Rows from block 0 of the decoder of a small masked spectrogram model, named by matrix and row number. Rows with one number belong to one neuron. Each number is 500 + 50 x the weight over its row's rms, rounded and kept within 0 to 999. All counts start at 0. Numbers have three digits each.
After each neuron's rows are labels from the 100 clips, of 14848, where the neuron reaches its largest size: "responds to" is what is common among them; "band" is the frequency band that holds the peak. Only what is clearly more common there than usual is listed. The data: struck, bounced, scraped and rolled objects made by modal synthesis. In brackets: how many of the 100, against the usual share in percent.
# gate: MLP gate (decoder.0.mlp.gate.weight, 1024x256), inputs 0-127
# fc1: MLP up (decoder.0.mlp.fc1.weight, 1024x256), inputs 0-127
# fc2: MLP down (decoder.0.mlp.fc2.weight, 256x1024, transposed), outputs 0-127

gate.288:512555467485514568576581535559503525541467491551444469491579422541430542474484485498533429455535586570521581524466498525453513565487382477492474565511452552444430389588490436486499550556427435495507578509540500590538501427547477489436496430540446507484510528463425582465539415543523483526521456552474477547431463486492494501529585641485408468491469483490510509468367456527525478490519
fc1.288:380537442518551550458488466521423368469452465420474483366449438436513573526408598526491553534574448620531483491479442396494424542456406449490517489559486512519584464488537493517507505517446482551536584645563533636511493491514492475547430427527524554529485455479491521454561479512517441508400515561409489544514429530479462489535464466480451571527545544381609392454513505589492458527478
fc2.288:422507472502419417453462499488501450495513513571435548413504511484449571499403558563598481454438466488460558593453554458503469515470568422463546540506558517443457600426583490530514473514490495485543513528513553401549609473531502499570463467490487542523474485408508518340515516475517537533459541460457481483493398499558531481597522472552529537515445432542495547457391518515578535506428
responds to: striker: soft (82 vs 49.2); white noise (38 vs 8.6); pink noise (31 vs 8.6)
band: 4000 to 8000 Hz (100 vs 25)

gate.277:504378395405612517550525460542557362453448512446565517578447462453467525454461549456523386454446538473553563547468480529586535516490450486538559566485438470524491450519481420547479563508575493452501495504514541550497502553534478503506430531444460545556411481440514501562438539441538419506517410429405630499411497412485489446530550463397477427499478585488542542534477458523478486483503
fc1.277:529485493481489531510481542519463454480488427567568488632478453454414411482434577437465493553472494460516572616492518529571497588471474439428549524541427594478504372443383438535456541499516531519539442467504450513449387471504506519520470438478458404652466546496495515542510542566527473512460448436500574484408515485534515501495453483439464491506435513483460517409494444483485420536480
fc2.277:501515475487568455547513443446498419469449543406512470577457562525557509582504548471516515501510447512548551541480443549534479545499436520480452464498500523483546502531479486514513485491487388510517608548561339538501544590466455481499417447503512525499525570500529509520490546465552540477629523525486553425427447533533531518429439561449465469455563510468537372599527485498507483571506
responds to: clipping (63 vs 7.8); text has "clipped" (63 vs 7.8); scraping (59 vs 19.5); plastic-like damping (36 vs 16.4)
band: 500 to 1000 Hz (45 vs 12.5); 250 to 500 Hz (32 vs 12.5)

gate.691:532585483486540382433508433542475582528463452515509563591446414469543534553391568572422588511564505439584485523412500503462479490531545546537432509478496489464499391554455535448448573498485545552369474564604552499516420525560498544554511520493534451483515521473524538517530477486481490510536503502432425536495598453471515508410560499406486482497599448499472525485544390452520439518537
fc1.691:519609569464519420456456459553438556516508499532525481589396400484567537604510570529443544443520527465619491480389480528424507509521489497542420523496518497538536440598456586464532541516508505540355445466538534493507539492416509481500551572533552496438477508513527565533475448521468494557509557535448416519580554499536534517412594495465477527510575436493508509527459448487521374567453
fc2.691:391654481512464468443528464478534547542501439453548510532609470504472502450503495522552461519455450470453523563524603428558426434513542475443562528505458473520509532468517531496488454478449462491547473501497188441501470497515528460583502578450526502549437492558478507410522522531509531484527481476484487587487439493471493474517573605556468438536433500536493536523514477438440442479513
responds to: scraping (90 vs 19.5)
band: 1000 to 2000 Hz (39 vs 12.5); 500 to 1000 Hz (38 vs 12.5)

gate.129:535436465426523466441535560516554518437527505518503482474539497508459515452430501504478423444412489514536527631537492495575559550430487475528508496509478548421453515452493433382421535427440529633493606538477559508529527551498416541431432474460391524539549472492462472510568543444537500354448478502428562475509461573384471471550430432444591413526490442470550536492479476429493493411541
fc1.129:361452454474500477523497365488409447546504574489551543507415528483440567438556528466526488497562521492464512446490471506514439525530564564464536469531530499684537558457518431638546526550526563485565464488471524637616485456525487496581496567481499584566390494507492528393476457459585500530535564556507517494500470422597506461529562510556412531503482544493429492500463509500400525567496
fc2.129:514442550528451597549484571483554529555447530615496480493450454513465445450427525518528401482507582517417462518515497574367437501536472513595499461516523492479446430581508480400528435553465424424423474451466707528550462526440427532477490475533499494498505588637425454485509480504449488575486545432533522497462524536466474525479574540420517508490539502555499536482527486486553471452524
responds to: scraping (51 vs 19.5); rolling (49 vs 20.4); thin (high-pass) (39 vs 11.7)
band: 0 to 250 Hz (100 vs 12.5)

gate.186:499517503551554448578512411510514389432454434547562484503552411413554476480401585522554415534416513491567531433412557489499477424476481489543552460497492466526531464460438443518535483479531570434413494475572453629617477596684468493503444509530571466524457558431502537468537504477427454565561495421513518460423509438484500585479496559452520441590402553470521455437544474478517442511528
fc1.186:555522467497565468565534391502482478457456470456666478475494467477508492546392540528520443564444498488536552513416600541539504402455478476520571402563493459587508469544489468529464478438546527494419511469571545561581520548582508464467422541511618473507445573431524518469556483453408442542513484399513497436487537468528525550477528533448468454521444523420572458436479510504438487553575
fc2.186:475518490514598418490522500508500561569550548412553542494451480500562460504564503482491453519558515507528529451525501518495477524495394441463500463574586469540600518570446519506527504507542557486544547471518833472503467537478464524539423524435433477561478534479467524456521537423553505448591505395467583504524414555532477507535503499500541480384627522480544435521518516476478511505510
responds to: clipping (70 vs 7.8); text has "clipped" (70 vs 7.8); scraping (57 vs 19.5)
band: 500 to 1000 Hz (41 vs 12.5); 250 to 500 Hz (37 vs 12.5)

gate.258:571396470579477394513542513487484448408544431440487490514522476516397365464533443542463484503551497443472476562470489499584495500460492556483589527520435496496433497444470485520454455432523462545538559433492589572636547536548454487521492487464460487506460482432446435543439504439505486439489581490543544420368497476448619527559333440528495425464480470468515564426511485466425494486559
fc1.258:564401440534444461551460472516468497359520490503576476499473479564407450420529387503504536568539539476406534474448541556489507511457483503492545485433461499513475550495444507568455401435552543546472450441467509607561555484490475492534473522452366445539455534398399546525545507471436566439546581406568561473519434512508580462553405488517535509484461539436420565471465429429427513483509
fc2.258:500463449631457478462499501490457452521481549474537502468519449413523539458396458526451470480492469442428482431480593530529543501573543591496537527521521570559513544523521552536598529530457502511465555585504601416446591529452484483564505456528509563543520569603552394577537460394428545561397535413507541480427571619498500489517485428540543547481594473497556490486503478522489498583504
responds to: mains hum (77 vs 8.7); clipping (26 vs 7.8); text has "clipped" (26 vs 7.8)
band: 0 to 250 Hz (85 vs 12.5)

gate.317:523537459529477509494541464501570462482446499491529479453512554467505488493472357540489430498486484469464591466427495469408371494507494540577454482533429553529527431484438465508414464548511444404449598504509459609561532476546462495458533503462439492467576563572351586510510518474450371475504508420476444454502449554426483457514469434481517548459586435488519480462591474442495512469504
fc1.317:389445367575516535490523512567493420425544495376543453505531470455383478478412491507517464478508499542566498497459438508515403489511484503552569474537485485510534422485495478476534496492557512513504526428406462535518470531658484500487514590496517496505568532471503564530456573483486541484536604418527555488479506503474466567501419435480520477535478559313562479426575448528504473545465
fc2.317:517444495578518413440522595535473450543421498456569541506467424570579502444445526533490490595534445514521504455527432525453467490530506553554628443463547477494516510541433513530507492507494451464524399492500711501457452490516533509506466463518430455542456490415437443464542447460462517526492477452467593486513492517479449405532475442449521556419593553380476469453540472528432482449459
responds to: clipping (31 vs 7.8); text has "clipped" (31 vs 7.8)
band: 0 to 250 Hz (49 vs 12.5); 250 to 500 Hz (30 vs 12.5)

gate.206:562500491571528551522531504574543512493535520479606518513531559530428564488449451551582507482529573475506469520476591506527507554497546521504486422465460516481515457492503518502484414517482475521405469441371460491612539604514398547579468547515485513502532495516543498542572483530571475404517574404496509499459503583445544566538348454429488391490466578497498560445467465434457453551464
fc1.206:468473453491481527524575540527489515522561544497552528502529510552453600538484500513545478509471497531529533483566523507491494539465605565406502470509500477502517586411652501579488467456505479534575570514387506468563492502519442511528473565439497535497560449477479507550475586506594515434445602421543514457482458577513520470526424355450541457479461531462489546419453548496571530433473
fc2.206:529446482529542569470533633454504437488568490498634496645547516527504474479466521533497528521521539539510473471581486588426536550535495477504583447448497448470518450557398529592470502507453506533528510458412246498482573472480518423553504533544497503595501491542549520485513457517544490460450526504561506538538476463489433544504469526518530512559565524478427530553571503531432415497425
responds to: scraping (64 vs 19.5); round plate (31 vs 12.5)
band: 2000 to 4000 Hz (53 vs 25); 1000 to 2000 Hz (38 vs 12.5)

gate.622:424561542473453434536509537466458638496566522459520512518451496476499544532490527560536581477550562447506559405453478499554463460519552598490388439539537515594540560532507532465458466503501433484510452376426523422459488453375550558469517516558500559407504386526555489548459493472557518465482546445488370535497492522420532492549470486522473423475489386459440451498524480513478496560444
fc1.622:453537488438450473511520529504462635494595524502494479525452501482516527531527482549511600456530577444545542396480481479548477499525554598480398452542502490541530577533501546458513439498501392458485467397433506410440486452405568526488479517540494531401495396501589512531453508480550520457488571446513388553477508552448547473516440477563485342458494386482468451522467524499463478575445
fc2.622:520610466528518525433543544465479488509530462518492491443520546485506474427463498534510567507416438460521486446507473475502487510556444507539572468481480474428485491484477555518589525508469575528477577498562131531462615464500505584521551480494499484495473532554463538513496519541582537516481517544526536471490642464456490489499490487478519534477532476462468470503560442645492451504407
responds to: striker: soft (83 vs 49.2); muffled (low-pass) (29 vs 11.8)
band: 2000 to 4000 Hz (86 vs 25)

gate.41:520505503657507503488539519560536509487498518480537541610568470481520566565569422483537367480553507481553571454527538557505504543534435496508513434429430474545518479535476549479505536551495453409461467447467544534596583513494446491393532552489614508514534515449465542471513465459507486531481486485500558601540443483469569497553613436561509537449524424475559531467471563487448482444474
fc1.41:445535573675545594485520552551498465480458521491556478559545482507523572555524480563516447487569538520578553414557507524510513545572516501409426436441530523522543609506527551540493523561385466382473456515439508521465531482536459550494546566550588561528482536487431522502496436480462556475428476449521541644554448517466587549560583461558499555464500414456514517430459572496532411551431
fc2.41:431557535556506533471446523487547465496515541504517556521551411537529531511508465585483468535507492495462505591529466461531507546502540462547522510447595440494506514536494510464544530536591544476507416413484142429577534548567487469512513540540454426527496515462474518521509481513410606541430507468536538503551503485535478515523443519492523472513519460546529557451490497529564552426532
responds to: square plate (38 vs 12.3)
band: 1000 to 2000 Hz (77 vs 12.5)

gate.710:583453533487489372522485519520479526514562535560537505512487581495500467510488516462454465543456496467482532438608540461627552520422558541490492396491487454494471582458529518540456497371600560523579462529536479442555563598386503504432471552396524510523508471485521541492540555418477593501537516481524571509607547495425586459497582451488633467469453467475449521488520498369493609491607
fc1.710:581465505453434388556528414453462537519502504528521499530472573543492440517596513455511503563500470457474526492575475514542570491477546472554397416498505470448459598438491511503456530385556483474523405454502475437501539550363493549489536491410497488490510484515534508477462550468491503440501526450535509499532560495510570446458483514546638589530497492573460534517495504355526585504586
fc2.710:545636474562424462443499516450469419408546522500594467430484544480528568509446460503498466475489478470512472514469493493549572527557511402481457520516554538517520534568548453596516558521448479532575478424518336504416534543501414554449497483491484559486549538541523544606501410556485582621480557423435370532529495497566507446463451493531611553434511444431511472410486546508464529525537
responds to: clipping (64 vs 7.8); text has "clipped" (64 vs 7.8); steel-like damping (45 vs 16.5)
band: 250 to 500 Hz (49 vs 12.5)

gate.243:436567410476445451577485531501545484573473567470465534563419504524562580439422520480512528435549434456573481399517413545453456522534472493531450452516519468494438386455482492542539530451551477547557440450442442372556498495481525576594510495567547522481448499589517474529530463422539584555421517441471515521544519484501495531453431487579418449507503462436539445527448454564548444568468
fc1.243:441564424411450430517487439499497494468485456461453484442479494487546622504464518492595584458513437439565482381544399564473431455517472579555403463472574483488454505405585498533466453474522506602543540473451519454495501454520551482557506522576451534431477375646516484496478537477529562539462503561498455462547481485498490427462455453539416508539570419477510444507492492522496530590434
fc2.243:460512525551490514497508519506448490509487562526520440531483591529435512504471483533468484521510369527455482502526567484617517460497560497474478504476436510485434461454526538574546518524444487509526511515465204376479545479424606450539467582485569498579576434527539499553533544510609583531475457587492541446535472487580516529436538490511453509566506538532496477508476529482458505525469
responds to: scraping (66 vs 19.5)
band: 2000 to 4000 Hz (86 vs 25)

gate.160:576492465458489489513491601536554461478459493556560444601547545492396494431430565438552507498463540486496481609445512521590520481509466489507549504488441526455531503485549462491527509498494539639461500516471401538461487629532459556471470560537540451490493515446473493504437480382550681479509425469466569500412490488473478484520492402505523451478478478594451534454489512494485527448545
fc1.160:576383453460478415522496522503527546452489501514532628466540517498472474442490505474539508583454457491451451541462576511617537486525418511530582463487508487494458548435477478569504528415549454607493510437452430515599457572539513573467445552504541476569506487492524502509513595509462514452536455463515606504540581511542492543522450481482506389450462527548523473453539485452454588496561
fc2.160:555529541512585484581451489512488484446452579527467518456506503562552467467572511410505535497489474450501525519599463517496481539549485555420412532497542497468585495501460544465501448471561526534552562545489215542506479561439515479481563463484523476491566508419464518556450521440565476413556528525438572455423518504507499554528553498469515465434577447511599468633566396562476554466502
responds to: scraping (53 vs 19.5); rolling (46 vs 20.4); clipping (32 vs 7.8); text has "clipped" (32 vs 7.8)
band: 500 to 1000 Hz (48 vs 12.5)

gate.632:492538523500475563511496518474436629501583568440544480543537488450471543535522467434544572474516587533473508537484486545493447518468515505452403488498513533559528516646476566483527506533483379418448418473433593455414496455329501549461504504474448587390504456421487445517488493485451486506462502552521394559498475463521518523558448462523558420440476439452528426459455549606460470605445
fc1.632:494523544501494527543510535513438621482603565486561445558551514441464540548504448412519563472504597542537541540472508502462439487451473486457406483521493473535549509586510561469562478543478375423434465500396519469431496451352478543448464523473502563412540453441510492527502498499485538518468486491530436576512467488442524563536427453535595431458494396438507444473446533593465435584438
fc2.632:443591481596535565472551487543573544503522556525442490522527507481550533438463513500508472511492499425521498549450551524551576596540453433501483526429536493441482532550491520524534528502518506534423457409542251555475650510554516581501576459545472508468458528534516502459462429517483547526463511491562493531538550514438494517477473557537505527485494374485503515505518520634613520449404
responds to: striker: soft (82 vs 49.2); quiet level (65 vs 29.1); clamped rod (37 vs 12)
band: 2000 to 4000 Hz (55 vs 25); 1000 to 2000 Hz (30 vs 12.5)

gate.569:600418518491498530481462558458478523456537577527519491556427495537566457530496480469549522470610528527427553484490528474544502520468508462493597440552489575542501409456567535485506537465524426473405488417482459468511436495528486544543501481392365413546483524431509462510528607514499534474551578548517577548460500467474542481488506497459558409495512522444559547533456591523476463486527
fc1.569:544489501528500492509406582555518549468519578481522491531473506587614462567494534515546510538523514540475488460496518468508549486453472546517528420527461541469481474456537495471488504449564458493487523449465473473549469507498490476498472511395418490549501575484601472522551555446491495457491526530521602558493462512501529419556515409439647410518487524462615497541459536531485464428538
fc2.569:521415461505529484509536545555584511563473514546531522458554585469416509471451577471457509558474458519504507537606481469525576538529521547445518507487501435486447519535496483509459538511646492486457555525478296479450475616568413501475482504529480464511425463517415557552474479499391428509465504453510474434497445404427507575409502432545549422535474502432534446477555583547532490451449
responds to: square plate (29 vs 12.3)
band: 1000 to 2000 Hz (50 vs 12.5)

gate.577:557418485529518451476449459517467437492485529387615487522505449522525510437478434484468512567443488474481592499431531494591479485468396584561508487492405611509568445526488448539442439652564485533571525564478492628560458490500469442529521466534529430538429504444458456518531482465488432461466472458663538558441487541423508495511441407449475509462480445475454485472430564503432526446460
fc1.577:496515536530450496482465476449506521530477518424439502595526465502570545482603384315545437474527519491484515567549441522473518569448446459469469518480481499391519445662551493452523495594521435452521481501531495572455604516452512438510591463560480503489502455518540449591500450507544487521440504578567508509502490490467492455459492507526520588442520449590466539585400527471572512391530
fc2.577:490534523477540432489490492530501494484425555503434417478563519405539435489517438524478432571461454512463439554502538430527522463434492511495469503407575560474482494446631512483518504438502428519399495460406215520535551533492476546502558544490467481473512502544569467540517490468474579556445488538557534562507553403438560444513519534457505533584464456548494484394544515458625556465508
responds to: clipping (54 vs 7.8); text has "clipped" (54 vs 7.8); scraping (45 vs 19.5)
band: 0 to 250 Hz (33 vs 12.5); 250 to 500 Hz (32 vs 12.5)

gate.677:503560529482516420506435519506588510441443470468431580539555375538456503490436571443500503503497520517503394488403482535583459467467409454451484536511497514467523524557555462516499464559450521488450477525508426523444476478562605556521510467604463534467567510430478499451431450466472463396505525541449478444447534499453504478578442493489459502572533447470555461442433530533486537390516
fc1.677:421559524495506557529459538517548507432425475506575553487554415456450564474416572413498525425494481529482412559483442470528461493514436475453483491563497524501521503534523479548555403581457519532434511541502486620412488426576539513549512428569436507468492520396470543397479496527493484393482486572419493437416525467505551562546407487479443497516496482434538342454450477542489476486473
fc2.677:413526512541389561421564507456505501500539551492481508469558480455473490482403500596469557427436557475468509551515541508645483509591468441506493564497516492520501511570495530553530520495485562616469599523507240452497596455495493555535519547498516536498430517582502531429488414540496499450437534450497489462487498506539461414527511541557594527469466423443512445448493482607550521522432
responds to: one hit (92 vs 20.1); clipping (33 vs 7.8); text has "clipped" (33 vs 7.8)
band: 0 to 250 Hz (32 vs 12.5)

gate.646:352499549434419498458511561462431551544479528501458476513444572525516505463549495537501556539506459430435596491477500590517546498489542524505426480537554457581511627524525525539508492484562466467615515464466514439435485400361567535492499459542516573486499532572530447611528487514547594513447453561571466589647473537591543508570532476539500616428588470531406486532454515493545512548448
fc1.646:411495529457441533480506572452430555568504514496422475522448603470520492503528488501513581527551485445434580449519507575511482500517526530504424491557552455546524599519549544557498516493579485475602501466451483425437506401324544527475479460541527577459522514576539426592479506500557594551441477562572472580633424556569528461527544445550499613427598426538447498561465505505546496547448
fc2.646:522610509559492530582535479481492446469518502540426497500544555520462535566476488487506482486493486439559452465482478409512479484469560483489488572436464460533453499391502473491502533503566485545430500485481094509398563532515517431490455538480549446501598456529457439498477449540531544532498460611505518522495437454468514570465456521522507519481533409500527560504443514531549460507443
responds to: striker: soft (93 vs 49.2); quiet level (78 vs 29.1); rolling (50 vs 20.4)
band: 4000 to 8000 Hz (89 vs 25)

gate.755:447536468579545529525495457420491470392456511497400447483469527508576468538510469473504606476572487448514541470430428392445454526542475518385426535564554495494595489515598571503504475533511493462486522531504533583469504507452500473543547428521523529483552484468429469428461516557489480502466482519505562487479479488533490560534570572395469425531483487455449532461421476454510506462432
fc1.755:540453479419426475525497552561546497588499522542531500533491525569428472546462565448489472495454479498575370466588531501571545573475557464605594482543449545525483554443415449493513542417593552530535509414559496387450538548472403551410450582521493538459457489520500420535531556484418488562505468500427476470515600469507447510451461490568548523470507518601466482561540521528483543523583
fc2.755:498442542477540404561565425520450474443513497443569484591416594476495501453447526544557554611508533495524475588606460531495493390478543542471514555508511513405498561462623530535476491488522452487504501508505677505620484549613491542418515589463553520495447499421431591558429533509436513461612469513492532523513510454504458558479442494520485501504547518541536541466523462485489507446561
responds to: hard striker (79 vs 50.8); scraping (56 vs 19.5); action: rolling (44 vs 20.4)
band: 500 to 1000 Hz (49 vs 12.5); 1000 to 2000 Hz (41 vs 12.5)

gate.487:482474498546565552553513421471484539539534508453514539584447380425497587579442533408479440527448525536529479478495474543406497534493438410461465539471592492515498479537535531531482494555453382455457406540469469489469469432459474403425463434495511481523451555555512576470580459523525462502482501539520419497502420526494478569508524586469469563546571512446486422490377538550497481427522
fc1.487:487565522504613542520478429551487538495535492459577566576496369399500560532466531463492394549497528502564457501489475503426476510465413417437479491537663446468509519548566475520505473548387362476414513545478448594492466513619447463483487547579480437492435563500442625474554495576449507483518491473522439513461474498410466587514492592432446533575544523427470465489434548554525515458531
fc2.487:426573525471490536419492544444545527465558486539524506532560556492494492569501542529484499520532498566491489538551564489554490548521562417478512466458447403440522403527494520568502481550454474501513486468442158416562539503408595530621515574566472449531499568531599484427505464498525552493404548475455500550494486421574559447498536520448527494586535496456480435470544563432551550474455
responds to: scraping (77 vs 19.5)
band: 1000 to 2000 Hz (58 vs 12.5); 500 to 1000 Hz (41 vs 12.5)

gate.148:613507426461565486509436542597480416552553460531531501558507550523473477358476552457576436505550488470515516530475543497556514502547517496509595448483464571385424404486383478468483532547532540508452476482521446498524452582575471476468497535452470482473495503484407512511499487485521514558540433470533621506457535509518496491533508455483486412436413577514444542441553491528473506505532
fc1.148:454506512510519457532520557389498527451466558384416512480472471512584563570536475511497590520496514544557415463543435482393460514510502495464403517541533424546577570533589526589555427504493441447569476553466562456467526443503586539537548450541538578426438425537525450515487471468489513468468591510517399544516387455498482462511437499444514568519536449412532411484470556520575503507480
fc2.148:492462392532421493352542528457478471521512455459514523571448512439509472515459491544495461493547572521535472587427511473612539485479553427629567487514464489589498451508577460472474532536490522444460451389450773485498557513531516523502483575466519573482457489589539465512586477540442588571440411479502443500531474479445517496427454473538535534572436529511441561435452565442581439548473
responds to: clipping (52 vs 7.8); text has "clipped" (52 vs 7.8); scraping (42 vs 19.5); membrane (33 vs 13)
band: 1000 to 2000 Hz (31 vs 12.5)

gate.581:548426496425491495513553549536606475559466495504471492465562590625478485510588420546536480422497385636490442467603550512517517515535451487530545557519388505392469490538492502442432480528529529487580506519533513493517585605575391576498537554460441577543506454502504541439436362489514457517571462449508487407491445495620466469525504491494495532423488486543529588440442456436481509456625
fc1.581:564370486418511484522476570518507423550383515496538473476521599623524507522487437572514490431486429615446497461546536519550528459476475497550499574511450528440432489493557505493506504425461495524558551572628514528556550579520430594568463482460432591576445497436535554446442454415510431493496452442437442397562433505613495497431537472507527469484450508525535563523471469524441504437534
fc2.581:430492478441512529568502500530479521477496518495491498596566478379496560530489390516493515545489558627506490467473484497542510564453493509529461615447467480560505485472448500510531457556499505561562407504479270487410576504531511494526503457484621464481484476518469509573470495417443577587565420521404483505516452487515487495465623501461485475581511582556533490513594422557521550497471
responds to: one hit (71 vs 20.1)
band: 1000 to 2000 Hz (46 vs 12.5); 500 to 1000 Hz (44 vs 12.5)

gate.700:522485489550518375466474504563541391452594514506483562529607446428509454516433552526466544515429490494549532544497526530519429522454513528531554435501445504465508466536433455515487518507490564616552415499426568616550451595543458439529501527387486550479536506432468477478502500473506530440502504458569556517449556466482605507591501492445477444417486486423442534430473405414458573489490
fc1.700:438467438530554484549490489592469452513460544418609544539495483515526550464572562546435547507535500525540655436491512452506541507477489543417551496498454536472485482408471372448483609464534543543624560500506468460573523482552514515460497569415641482515518584457463508516466541538528467474503511437526539483353464426465569500490478609384412441514414554458573391498458505509446485547515
fc2.700:534487484532552423556548504527449515522493552526549463477533456514493449471458393501500395509453486512509431467461400495542430505510524503525488461468537456596465464439504487451565604512477473541515486507541624569478568533558506485508494410437480494459567570552483409521437462463536488469631413526545469431456538537506478464538458495477450451496560419549468535512456527493562502487412
responds to: clipping (48 vs 7.8); text has "clipped" (48 vs 7.8); scraping (47 vs 19.5)
band: 0 to 250 Hz (63 vs 12.5)

gate.424:506435449568527536560519459511567448446508530443541433475629497451603498514539527446511540494471523545446563521477556557502367411548554474545663478517461501496504437466420518432513465608480473547520521381454525564493496488527427461539460352509508486498489495514437459437499531454413519526508563533442556502478439438585556554515479486546494553488459466477545503470508542522486493514412
fc1.424:433326551541507451541501446569479483431426568505522434464546488521429496498545508534470430527423567457509444550561553568651490472516495568528608459466532437545472507480481465524477507453610502529566518389483449523576477506563438450468391518462561536466514513474513539433541577416536535464607581479519576473539552549486513467518466535494485485432421439539469464468587488497454587441561
fc2.424:428469512508493465493475459561529440433525494497477576532507362566472501398498584576540482569536492480473552526516602499487506414561548429473592537483499471478494503401566546491456529420447489415466408468492580422531463473496549575444611416500544436433510426503445562467457488402513468450495608536484522561607567510495543495606484477498510522533630620524493513458500504515538491477488
responds to: mains hum (67 vs 8.7); clipping (29 vs 7.8); text has "clipped" (29 vs 7.8)
band: 2000 to 4000 Hz (83 vs 25)

gate.489:468474554454439455500513606472511556539437503542453437558468457496497459457491445439536475525503533489563500413537469446524533529535491531528445521431377525475525454574491497472475481449523449505447392453555433423431512518380450676516450520421475514372516493502566462516502499455513454428487529507391505551515511465541560475475444390511539502491559388553565480492462542456476484471507
fc1.489:562584406525527449470443431559542436443510520477531431525475634524456462464482514550432455471572464552498525486446579496520453508473490470518552519443513513476510398476508415521500585486508527613598528573589536552559518423647467449530500550470576499584558473485434584474508437424489498438528491480515485549458550536484502453464499446519510477469527581482520518433549449484576485497500
fc2.489:615542488546518455540493477533457482461478444552526526493549459539525542478471404484456587542470475543572585528491466510438478471538545472562511541513496515464457505443486390551376544496464471530624592561470334547478509445543656487530474445577561495500490485548498531490511600426461482553425524435442470426480411521517511454619527518468545473598492533584463500516440460512424548556525
responds to: reverberation (74 vs 24.8); text has "reverberant" (74 vs 24.8); one hit (68 vs 20.1)
band: 2000 to 4000 Hz (89 vs 25)

gate.318:396593446416505552483536515492478500502533634478486481550550586462577511603626400535513497457532454507515595443584469477456513497529611538509450466554599442507459482479494476474530557541476487454493496534481520466438525425470476482569550501502553575443524472614507495540436494496489521460488436460679441566570487539442522391563485523465503497467540488515472459488478527505545502463500
fc1.318:431522463426523464487517526462472514565488535485462539511546501457639511597604491536550506424520492537530535442584398481470519447520557552494439518502524459496553562532562500536555483543477521407530470552442571429446542481405545460529542506545538605429523401588516515522384496558545507450453461458611400523537476559460485460490512541462514512450537466483508490483434571482504480462509
fc2.318:474515503555512456446478580424477493543539488562542478458528567487500558532497460465530492441449472511523470527510373489403458487396519479568508464521542546433494539484422561440561421486560376562479536464558187559361496469462494444428556388519543407499500508490457546428484440501532498530479511564453478496419488493536508447539515471509520485502523480449494483446520504585510452479396
responds to: striker: soft (80 vs 49.2)
band: 4000 to 8000 Hz (55 vs 25)

gate.79:629553470326491360483483428512463484503517557553425530534481420510479524493581521490440546461419542521455514496402520469482449419494508561545425597552597543520505554551508477541453504598482557592571640576556516510435378367492532450416465440583436552538500445567416495469455445617470382588579498518585481437419500533494498560501509549491529540508545544429504458518470450589468443540470
fc1.79:672498462422432420489433448532479425460485611505497502534453493531542527508565556480488575538490570497469543541414504537415447473522529555474480581564544515511478553580494533597487484537512563576623583627537467464498457409488492428424517483523470506610568445528415487464479512473456378487489513577557451559449477499475506538538488469457515474472585516460562496444488520604503383588395
fc2.79:548421557416476420481474493511417501490443460528454515437436436533538478524429479437526560498496495542547569523491561471497472464568563560538583513523503500542513530479499511505356541517474547587518475536449569513488504518475533579437502414575476502516502474524386566505491494561511519450439543470529532493452507533512491487530459483444404560533509601512553469448490529475491548511545
responds to: reverberation (66 vs 24.8); text has "room" (66 vs 24.8); text has "reverberant" (66 vs 24.8); one hit (56 vs 20.1)
band: 2000 to 4000 Hz (52 vs 25); 1000 to 2000 Hz (35 vs 12.5)

gate.587:510569515420476486550448467453467561500481558451509529524490454591523470526536528475500566512533557553480548492501490511546464488443485504484431524527511488544528452576590527488483543534508465504448468379403545473441411471360507524482430463521499581419511458492596489585556421481561448495415469543531378517482473543513465467531487501474496491461552406464505430465416515512482431561462
fc1.587:524473446565519532475523480544578427466496448573493492478504542497489473468496493534507440463474483475461429470514512485496544483548561504514549455456504542479487543405396483477499485529506541479523523556666499567581544561647474448477520484529495445547421518523414544433455530489473508484625486464478551460493537515494530546501515518538491505516425620525489566507596434431474511454513
fc2.587:523521533455520530603505493481492456481496464475565507532446520541506471580556520555497589542504563597503507485530400527467473462477472538522553483510536505555447481466537477517477516517515481526616474521445669472562387508498465428466529530421543456514464527496490546548499523457469506521461577436498535452519435508576497547460458416538478485443545570510487539529477541459439515510568
responds to: striker: soft (90 vs 49.2); scraping (45 vs 19.5); rubber-like damping (39 vs 16.8)
band: 4000 to 8000 Hz (50 vs 25)

gate.253:522537487502377405525495556513537523509489533460459474523501557564472488473565429468480452524470486466485504502422536570535534445478385446613584450484518513490457574478518543467484504572621469505593546482502466584600535475615552460474535499560562422475462559452501532443500486401474614507598498555617531548486506499585505527555518583475540432476482507531533482517445510460514568428543
fc1.253:524484479467372398552501551498514544505480526551551510485444650615462533468442547577506423461471406491488524442436498483544506450446486521512586431532569405536389657456577472390509580398536488429499445544510454541582475474486527619490492625448549496593546496522565487516501491478478561491570466490463507543464479431620506498475457575401486496528511583494523501532422458471543612427554
fc2.253:461493444525492501443500531568513478516472494488588484549473552449531506492465462467525444522446450493548480605403494438459532528512472481487512514581475461397495518509467525448524504510438542549559533467502270498421565538538520467515453526444520528544417590480601494437480470527467544537461407505489534424591478583436517525533518540457538525524400479600460496524437533419528506534469
responds to: hard striker (81 vs 50.8); one hit (75 vs 20.1)
band: 4000 to 8000 Hz (61 vs 25)